Weights of a small multi-label image tagger: trained on simulated telescope pictures of galaxies, 5.5 epochs.
Rows from block 6 of a small multi-label image tagger, named by matrix and row number. Rows with one number belong to one channel. Each number is 128 + 24 x the weight over its row's rms, rounded and kept within 0 to 255. All counts start at 0. Numbers have three digits each.
After each channel's rows are labels from the 100 images, of 14976, where the channel reaches its highest value: "strongest on" is what is common among them. Only what is clearly more common there than usual is listed. The data: simulated telescope pictures of galaxies. In brackets: how many of the 100.
# convs1: 3x3 conv (model.blocks.6.convs.1.weight, 128x128x3x3, each kernel summed), inputs 0-127
# convs2: expand pointwise conv (model.blocks.6.convs.2.weight, 512x128x1x1, transposed), outputs 0-170

convs1.56:115124159113115080134159114114102143102139089136129129138126116087130128156166102090121134123135151137136119112131107113138112115118115154121097135072129092139099154125091122097107075136149097115123090094095115115156120135099144132086103121100150113144121140068150099117131095142141117108122101109127115121134153112057110134099099088109096075145120077115118127118110097139145111087172
convs2.56:133096134123138093160107115151126129135106142143147107132149062103136139112157136061148147111097170145103129155149114103136153131102147095149116144075157111121114133135123110125102167122135128138108131167095133133108149091125181106119146118160130160137147121122121134130110182139136124167108118201169162163129152113133126123127107123167183148157142154157114102149084133141126140123132103122101116162131134141143135115093185112128110150174152147136130099169092132146119122177139138137113083128114101118129155151175
strongest on: small (77); flattened elliptical (70); barred spiral (30)

convs1.62:160123122105097161112140125100119136164150099114120122130148135121127111119115133155130115113144103125150161116111145150121127129091125088116137091188141140140109115095145146097095093162140168115128170118145109111110158131122159102118164128102144113162111115188094142144084153133107102137153161116116139140139102143186176116103071157115090099146126137138110101085157085134119122164119
convs2.62:107156171111115159160112088069125112158153098160143117118118140142148163128122116112135116123132154134139116120099104156129085099162146124131124104132177134169131129179121109171102136095127137120163128078148108145077135108129124118132115183139111076126134143158117106140189077196138139117119141129135092124178167173102147109116157136116119089118143114133148194128126120138112162106132151148093082110090102121105130088103137134126108176106141080175111143142104125136124145122143105107193168150100112138164100145161
strongest on: bright star with spikes (80); irregular (28)

convs1.118:162155141120109180168167153154149142111129112092150178160118141131127121139155154105094104146130117135145157126154136117155120098123153122133143139142148177120160147117118147143127099131149180122149114088177120114119128145114102126127135150129075088152145104153107136154127125110147109134113161136170110143128166110197116112081153152131118092099179148118116107116139117147173145141144
convs2.118:155141154112141153107141131108111102103114117126121118142165117145140121114115129124117060125109118111125175121133121139074123096088131116160096113143159155134104186161123135102153161110152154100127146049124147181108099137115145125184107107125127134127139120084083141106125202160101132155138066137134128138114127119120112096118106124127133121105109119093120107147089121100139176135145117128144096106142145102135131107088094096110127152084096089113130109150123123106148121177142057124134127108123130103149102115129
strongest on: round elliptical (63)

convs1.101:166087132122148130126136119157095152140145116164134101111123155109114178137161110153066171110130153133129141095133143149117161115184121137128144083136141077161151148161140108126108065103149129151141133118124154079145121116113135137121157124150122144156152119117144114129124121138162114137121116139102164166112087117118146132094100162073090119162106129137138140160109077098130128107122
convs2.101:133089106168162102150076088100123133104139126127102141109119093164135144127136161119092122101160079107139096117126072152126112130109099103088104146112137106086096110149103116094115120124113083111108091124115165115144107111143123118160149104155126140094122146152100081101154091091119132148085111072089145153136145131145104109097122133115166191109137131121117120092121124134125134152121132111122097101136077123162139125126137125078100103135142101160107105118134127148089142110132130140137137147203080100109128104096
strongest on: flattened elliptical (98)

convs1.112:113101127107133150109137149171106151173090124129130130151147128097123121123102156110108108130118149142152122138134129089142127153147134144106149108142103106083183122176114188093138140138154112138092118120139106091131122159171135155155125133137105106127175145154157129117145090100149104132154124155135098151157115150147132152110070102142123130102144096186148104105086129104168137087124
convs2.112:143107143123124117125143136105128136129108111124149103114114075122166146107132124090090160154117128096143154102136141105144159096102133136146110093147146118115117133137114115114106129099122111113099137118129085100139147131124140111132121156141120154127118105092105108096152144092127107142114130094142082103132127141151120103129164123140143152106135097120120106117080136114095158146078122114140117156138132136121148123165131128112143147119116079135170127139141087166110150118106130127105093148092097132147098091132
strongest on: two-armed spiral (86); winding: clockwise outward (49); winding: anticlockwise outward (38)

convs1.24:111127134094135070085124119116149102120104102158123118112123115127142124119110170116145133133134167116109128137126105102107096148113144136047113128103138174118095084120114125106107120128157123146120153148101076164120126156086100153140133102098138139090133133105134082168146140125113167115118135121139158086130165151091121136083114119135150180154125113081141146158145085140127132116114
convs2.24:116154117165175175087135147126153119104152142127128106157159164126125096131141102124105129111120178167148150182128115142106146134141145139192140133118126117120133140123096124167134123153146112126191144150136136145110141136112144113139125150154089115123157115112102165124131117178155123154109162111118150135080195148129128120152149142164191107116086118079110097137128149143102165160142141125105111123086142123117150144107129120091139147137136124168084128137126131130117147128152093176156138130148168118077188120155
strongest on: lensed arc (50); round elliptical (35)

convs1.73:147191143138102104110159146115104088148120126145167057124117126144145150128162147108140120133125135147149109123126122121129125134113115117121107151132128116071112148113115117095196153121121106135095124125132126144137169121160126128108114085137108124113131162095122115109124152119156116141072092147078112133120145164087097099102158159122136142146093103161148125180156082094143143137136
convs2.73:175155099094124159128121113111101142080162126091150144131125141126159145142123155111186135126110134136130131109129112106133110119134122101128155114094161160125102129161153158122159134120142091101158100109158129146081131145108128091110119126129136101167107090091132136149126169159117138121128126149114147124133136157094190124107079152111128151112118130106086112141101130112152109148150164140120148163115134113122143133133146157149156092109084109150148161147134141112099161109112137185075112084099119101142133137151
strongest on: lensed arc (91)

convs1.64:097151145123135114146132126136062145134168112132146144160148145111140123125089148142075137128108151153153154151164113126101085142153153149140108140082096160125134192132138088144140162094140126139084081162123121129107167152117126114114145133137125191085147155115131145129117115102142105141092106138152137154127181087152101111108143106127107099141123129116132125122126109116126110178107
convs2.64:137128093129131150117075132120111086083152139135073119110117125114097103112103150070101132160135111118104082124128126133142098134102172129111111115150137098125099123147086107129167162105099165137112132172156141122094105074106135134122130149110142150144087115142130148157114154152129125144115149119171159124141175131133165101114144094094139110091115124133111112117121134128092138110137173127181139147123123112145120127129153120168110085104140108105178140149140121098141137131093121152144144112123138077123119178125
strongest on: barred spiral (54); edge-on disc (42); winding: anticlockwise outward (38)

convs1.4:115091118063116110180111155127115125132127105110120083123166097128131107135095160168084157109094148107136099091104129183112132137115130129105152107121162144120107120105108167098109086100154097111077135145133122094125133169103132088131166162131127095082141153080145166140133128109133113128113095126107158125134119169115124166133093128092103128112140129124120110122115143125132110129133
convs2.4:087083123126109122107104105131136105107142144135127161209113122063121130081183159147115094151179152140121136140149107120085105143113137088159123133096148164109081130156145161103128123116109130139127136121126118124107148113117097143111099120189109161132159092135158132121121174143136081151128122135125085150124141154159092129109117135104071125100159121153095153140101161135092132137109123118107118151086147148144150115114112100151109122093141131099138145131143159117139129091112133099154136148108146135122056135114
strongest on: many-armed spiral (100); winding: clockwise outward (53); winding: anticlockwise outward (47)

convs1.57:170131137142134151138142131152101129138145089136135139168111128095123114136131112127172111155146146157148160151119164128151156115133136101180142094140171186116115134130095156128115147194107131134165184101149131168110169107168161156145143111156148130138125137119109109168117127140133082159131147131116086141107146139125118102076156137141148138135122170146131123074150128137151126114158
convs2.57:144136139128109070083105132115138127146106113103109120118094107179097119127150099124098157125145144114137127076135126130111129134082127093108116105085190124098125113148110148101143093133131156156117117136140123118111124107114121106107153149114105149154164092126115151123143117068082161102078119115155170162125104109142129135149058087102082137105173110136093118130138063147131149137120106086077141094138142141155066162125135125144137119087155140115134144093116115124097143185103104101109125132112077106116091114128
strongest on: two-armed spiral (72); winding: anticlockwise outward (47); irregular (27)

convs1.69:127151134121142142136121122151144126142066130147171086133103141119139152134204159126120128134097140146142085155118136140148091140144127131143156165101162117123137136166089141099149139110123110157109124154090129107133133136153155171191110110133084149128149156126119136096150113130131093139098145145098117139145159174104122114109151131134141122115127142125159097131106078118151157087193
convs2.69:103144089100114109112136144121161144138129109158099114084107110128096123134093131113079146153151137122125129197075121110076089161120122166098090110120115171107077156116120093169127139170111087132104110147164098128079134132108111101084106115101140128151113120130128151123119160124102102104117115098115183122128165103137115116091098107130111123130116142104104135126083145122096106136118114124166132139133153150139132119168134078093135155145136134163076137148155137117133114148125112144121114111127114120105132136153
strongest on: tilted (57); ring galaxy (49); irregular (29)

convs1.41:116137124133144134181122118118159131108110137115125115134095134162118132116165119154105084127150117119125118117137174165122103150159134147123096133191110093211126110123127099136129133143193173141089184117129136105126129183156158152118139136152129146166111119081133145117134123126135107147160161123124128129119115113081170116152147150084115154130145112120114117130109135129133080105124
convs2.41:154140167121116127100132134148177115123098126120076110150137088126099152143104115167162121143146114115129118117146134119109138124100174133131113141143080117122131088164102100134131128128125091122138140158149114116145141078109175127129176064123112098159116138087149157119116170109088164135156127125164152122076128149130153121107118130135109108146194125174157118069137065127138132139107130125110160150107115080121077186103114136128153167135115121137082125114147110136119114118125122123097150163130157111117131150101
strongest on: irregular (100)

convs1.59:138130125106104114143123141119120100129107164133149141141092103140130148136158098124141117116169142132125151134152148099166122142099132157105166164144120112139132129125149140124165144165165153072100083135140082167119142127084118111135168123115095143182126133067113084117137147118116225143136123112126144118142130114111134124139126151162110118116123119121106140174139176112111143158158
convs2.59:157128132154122097100142147137122133146133158089156129133111117119123141113136112112133140096137157170110146111107107136133176144130117108132121124115097125127149112100094090118106168111148110150095109097128139089120127110142182082188126153148088101147136151152161160092180128130112188123141128114135129137140146114105127091089107143116140105145138110126075141160155120127127108145120081132142124156116121093112074119120090095143143111118190138128115121140121130110123070097123074109136181140157122141096168119097
strongest on: lensed arc (43); merging pair (33)

convs1.119:135109129091120130134116115140134123114119101147116147133128160105143131148103129145147131153096150125139099112180132123120163082159156189095123138110163136215124142164163134114147114123144134141158146129103137143095095175129133117142155149138139131116151137096121167147098150143153178090173123110108133137137107160166126181118135094095145169146142149154120145153129136116134107093156
convs2.119:070118115118134129121140108128125160087112125140138087127153109096092142125142119152141151102077164156101107157074135131113095138170132137141164113152115130125095110095112046126097131152147105139133120140103157124118139150102117122128139131149137144131129109097142165140041115106133111125136125103101146161132100108107083116138104147153111108153172116178121109166133165141137185156130144106129160115120145135125145179125122141126140154146146117109116104120081088143102084118108142080170095127120109132114117129132
strongest on: lensed arc (98)

convs1.17:109153114125112135115145132096153102107085149121126163133169189116141120133090135110128127096157101154129139116110137117165116127131129105131095150115098141136107123127123137134131139161136124111176089121124136138135125127092127107103157088131134138177122112146132060152090156099132168158133143103120158105146135104125104165116049168130113088154115101089129132180130127174154132126121
convs2.17:084166124123112137116136120091136059143153119095110134140146136188147136108117099137143147142179143107158076087119089124135095117105147105168083145158110089088139181176074199115122130135168144097152145094127174075139098116135141133166115148134139094149114115125141150140154122144121112120129135163168146129156110138114146147097181126124163161116161139100112143138128137126133100173114122132145196132138128144134124157180125136144096094165118152096123094132113109122136111128121127133152157117120110112125129139182
strongest on: round elliptical (73); merging pair (27)

convs1.100:171138121110128129115114126123130122130089109139119091140123122114174133132053144114153129095116145123136130111148111121112147167129187155143140121101123182139114155141156188155103103121151141100142102146140120132138134174131108117136149111138154122101147122131093133163157165133127135118124102140150191118128122131116122133095101122117139148152162194154148176122129077164152106167116
convs2.100:144096143113103144141114107071110135107135151129105135139125138156141137129154114114133163142130118156113106126144078145161136088156101116163160134114142117101118120122168132176123133114175133167124203144128129115087133123104109129145125098098138144123129114131134126141128138180124126103109135131127097096125165103151120137118121142143114125090107136144142112170136150128103094077112106152119130158126082174126122132113176140106123113181115097099085121107168151132124134131100145152150170093142115130133113131139
strongest on: lensed arc (56); round elliptical (42)

convs1.115:154132120107105105145126142128097122133105099114138116139143160058145082123091098133131133129090124130162073109099115114130104137138156109094122138094109131131114122135081102146110104084113123144153113104134104141157152128111116131145114156080153092081145139127137130141124113100172064111130118123144080137134096134096096169164092115137086061129150119131130115109140141147132144120136
convs2.115:120122115107096115117091109159095144100143122129115102179143074114153143095161149130147135111141125156106125095092114165129140150115143111142140133121181066162144146083166110093145115135150080148087131122127109115121135112095108118147102103149059157151136159152127125130135127143116111168160141126098145083137107100126153089153148145147113084100126146101125098150144149152131129132082140149125146107124131069099089136147120158105133098108099144092119113093062101143093116142141128102127111147091107092109135112120
strongest on: many-armed spiral (76); winding: anticlockwise outward (60); winding: clockwise outward (38)

convs1.78:051177140180117136134158119132114159139079117125114116129119148128134114151159101154085132160143130175143097150132116188125111126151125155116103167104118127147135123144115129119133148134173112153128137147124169060144114128148147175132157078124128148156119142135121142122115119115150102169119124128115138145129126080133145097128157154097113104162137140128108139117130084120139077136093
convs2.78:125153149120104083143134107114117153148093121149092125141116104120102146156121156173098110125148115100137109084125172138125163130135193118108121124104166131147129121116136134121143121124128119176111137178132136087167133119105134110109124135129107109117120158130111108122157142095127110122172157155145098139110202144182160129148162135146112128095122188140130106140102083137147139107125180110171135168122092149079140104113085123193107115124119120126145135117129144110101099129119125152101162137116089124151118109127
strongest on: bright star with spikes (100)

convs1.65:145145141129120124144137146148148149129114147144143127136128138157145081146118100141124133149148118150156145123117130113142118098166150148132157130119128094095116115133116119114088115117130111174145090141102083132157145135061131151098118145085116167137126138140174136141141135110155133146096158145110140149175131089191112121132129130107094064137132086032126135139134149132133148159152
convs2.65:107110139098145101125115120115092162179143140142144146108106105139109153116161154137157154127100114162112123153119122123142110114122096120115142114123129140112140144120089133137139130124164101135158130128105146126113117097137093103144143116100134101112138165148119093142104099111099117101170167213107162085104144126081094115104141119097119110158128167127150108109106086161101099167101122104144150113142081117161106136136100118131129133148147149163136079114123126126148116117122127142097104131083140117132116129125
strongest on: bright star with spikes (60); winding: clockwise outward (45); barred spiral (39)

convs1.109:113149131140155129132088091128147137114138144126137119106111094169132137144091149154059142075127115084107164124115123128090134146128135126140124146124105115126158138133108096105159145094110135112116079205111132136163095130128129121129109140153119169112120159065155100105178100091119132114103127155135186115134172099140115102141122123119156133105113092117130124136099140141111133149117
convs2.109:110144114127120066118098134117119150148124118109138145128160137095116120126120127134134106135083112131140160143117154110146136173114120148121160106121103140136138112102130119132166125111154193195169116091125084113155118135180152168103093159108158114148107113109150086118134125117124133147145157111160127098119124137120089173147080100109111129114106138094117114129121117146113156132093118154117105140109136140104140103154143077127129126121177143108111135123178142166135127148117111076108128144079157103128123162097
strongest on: barred spiral (100); winding: clockwise outward (51); winding: anticlockwise outward (49)

convs1.72:140101146088104126159134107151114144122115107129146168104174122132147139147148124160056149137106164137126108134088127155130134099140136152097140100108174154089158078152106136107076119105133101104143136151086137105147084138096145160161129121130109146139151111107131076142127130112124144128143137124118129160142117106128150105105090177105131143108158180122123146134132127176129100122086
convs2.72:126121166117177126141149109106120194108110129139141094194111133094136097125153124149118127143159138109136108097114142184121100091142171117182135090149126125135112122140123137131113117136135129179101150131124168146150182081101123166116111150181102129107155150136125150123127113148174147155146173094124121114116097128141089163130130136145116134079131128084152148142124145095094152118160139144105126141087137140117114132114098119157107101127187120132086153111159173140147148110126114164166124119128118103175088103112
strongest on: bright star with spikes (100)

convs1.116:144142131094151158129141155146118124150121104117138178154134151128139113126132143087136106133113140158147142136132155103150123118136138147112163115175172173100113091160117097103115146148134139140126126128141107153124103132142125140145121163122134111159115118193123123149133126201133132134142165141140125150161117174219111137152095142157128146150156134129143099137154119139167183092152
convs2.116:132117145127116122103154112083126096070141090214083106166137097144142120144130134134100135139124127130135121073114141130110116131153134167149135095092136095107134117114132129131128125117124110146157150165113131098164105115137092129086123145165114118097109099089081096167125090160120111089146138135135118122099129133117079108105134128108131138104175080132136165131104122120122136111110151125119114173096093132132168144084130108109122181114143143154148127116120146141126132113127115114152128160085101139154130138132
strongest on: irregular (94)

convs1.67:108131150136132102104115136150112133134134141132134103119132139125132089105134109167108148148137093145117120126145103169151122091155159184150096137130096111083175101155116086119117140143151105159134115112084145121165109150107158124118191112136116163139137127082124168133152151093160110170123078143110103143137133109112125110123133135090111083120136098049117135123135126154131133110095
convs2.67:110132121116061151097147137113171157140128141124137156122134123147167112188167128139148154157166158131119110090153132115090129170131131133142159124109141103144170123121113083115121139163117096119143119098109140121117138101141118122127129093118131149157138130142085113092118138147132111069166106093111137139144136135175154171129185168102126059144127103156095128108092087124162070126185141130127179151122171114112120115104106113087142148124167159112136117148120113126145131124111151127097128124130077127139098124143
strongest on: bright star with spikes (100)

convs1.28:182094112133091134138154116119126137131117106150089152121108127129139124126055134117131153161102142105132139161147113098162073118118108135123138111135150120102130146124142136099103148109105141154118167160160092149155150117144117116112106150121072156171128158161138145101107144147110139140104168123105143114141150150163124099109048109155103152132092147152127114141163147112137164119152
convs2.28:115114112120132134179090155121149118180096096123132148092117158138100124111108140110135130138125141136129113155140141134142146131115122106075130103148100144154113105100160163105134119119104125131140123141128127171161065141106109098118166151108122092096131107081082159126106086093134102081133141116136156156135126112112113110118137169100134139096096101155144162111079123132190128154137162102122092131170128133117144141102144091127114128135122112173132105093148131155149113125143097175119093167128131102185137126113
strongest on: irregular (100)

convs1.52:126100127181150116120133148142109126150162153105144110170149137129118082166084144135177136159112160108151100095145079139122121101160111129147129112121152125150129140134128163170140121118093120151142178104139124204133158132124123113136125138172085133096146132135147132119111164177132166125126070128085105145114110127153134110130084143108138170125135145164132146129153139122139153117131
convs2.52:136103102153132138125126127119121093139107154093142136125062138132124119122086102156113122099138136107115140120139115093145137128121144075126124130137140142140130104121153157134142150155114130108153091139139134134125129128128143129105169136132137142137135124119143152131120143124118114142152118106120153100123088121141115158125095149107121105189134117128135115164096072145128096132083113146119115162132138132131076128110164137082117087123119064112125144109139134142106133122121169093111129130124112148143128105113
strongest on: bright star with spikes (100)

convs1.22:085122109143064081111100092123155123099106116118127107089136096131108093114127133097150112091117115100108157127124113135121116109107134133125082162089117078148100132117130093145115124117138134099132133099115127136107185142125095124150131069110092117158136121117085119126108128090113145129093141110102110108115123098098110102117132130155133099081106084093109131151127076133103153129159
convs2.22:130122164125142120121184113158168109140131151159136139131112159143124136099151092143125129095159089138126164101133105194133137137150145163143129097132142136183128056159083166149123117148083150128096134118130139123169142130125141117144153106104081142137122135132139151149101127108130110121140132140103153132113077174137138134090142173135131147167159126144136099104161167121160150144118154091128119115125120146173126130096136102102134167104131149155133171189111153115128131179149136139141159127142120104130136113144
strongest on: bright star with spikes (100)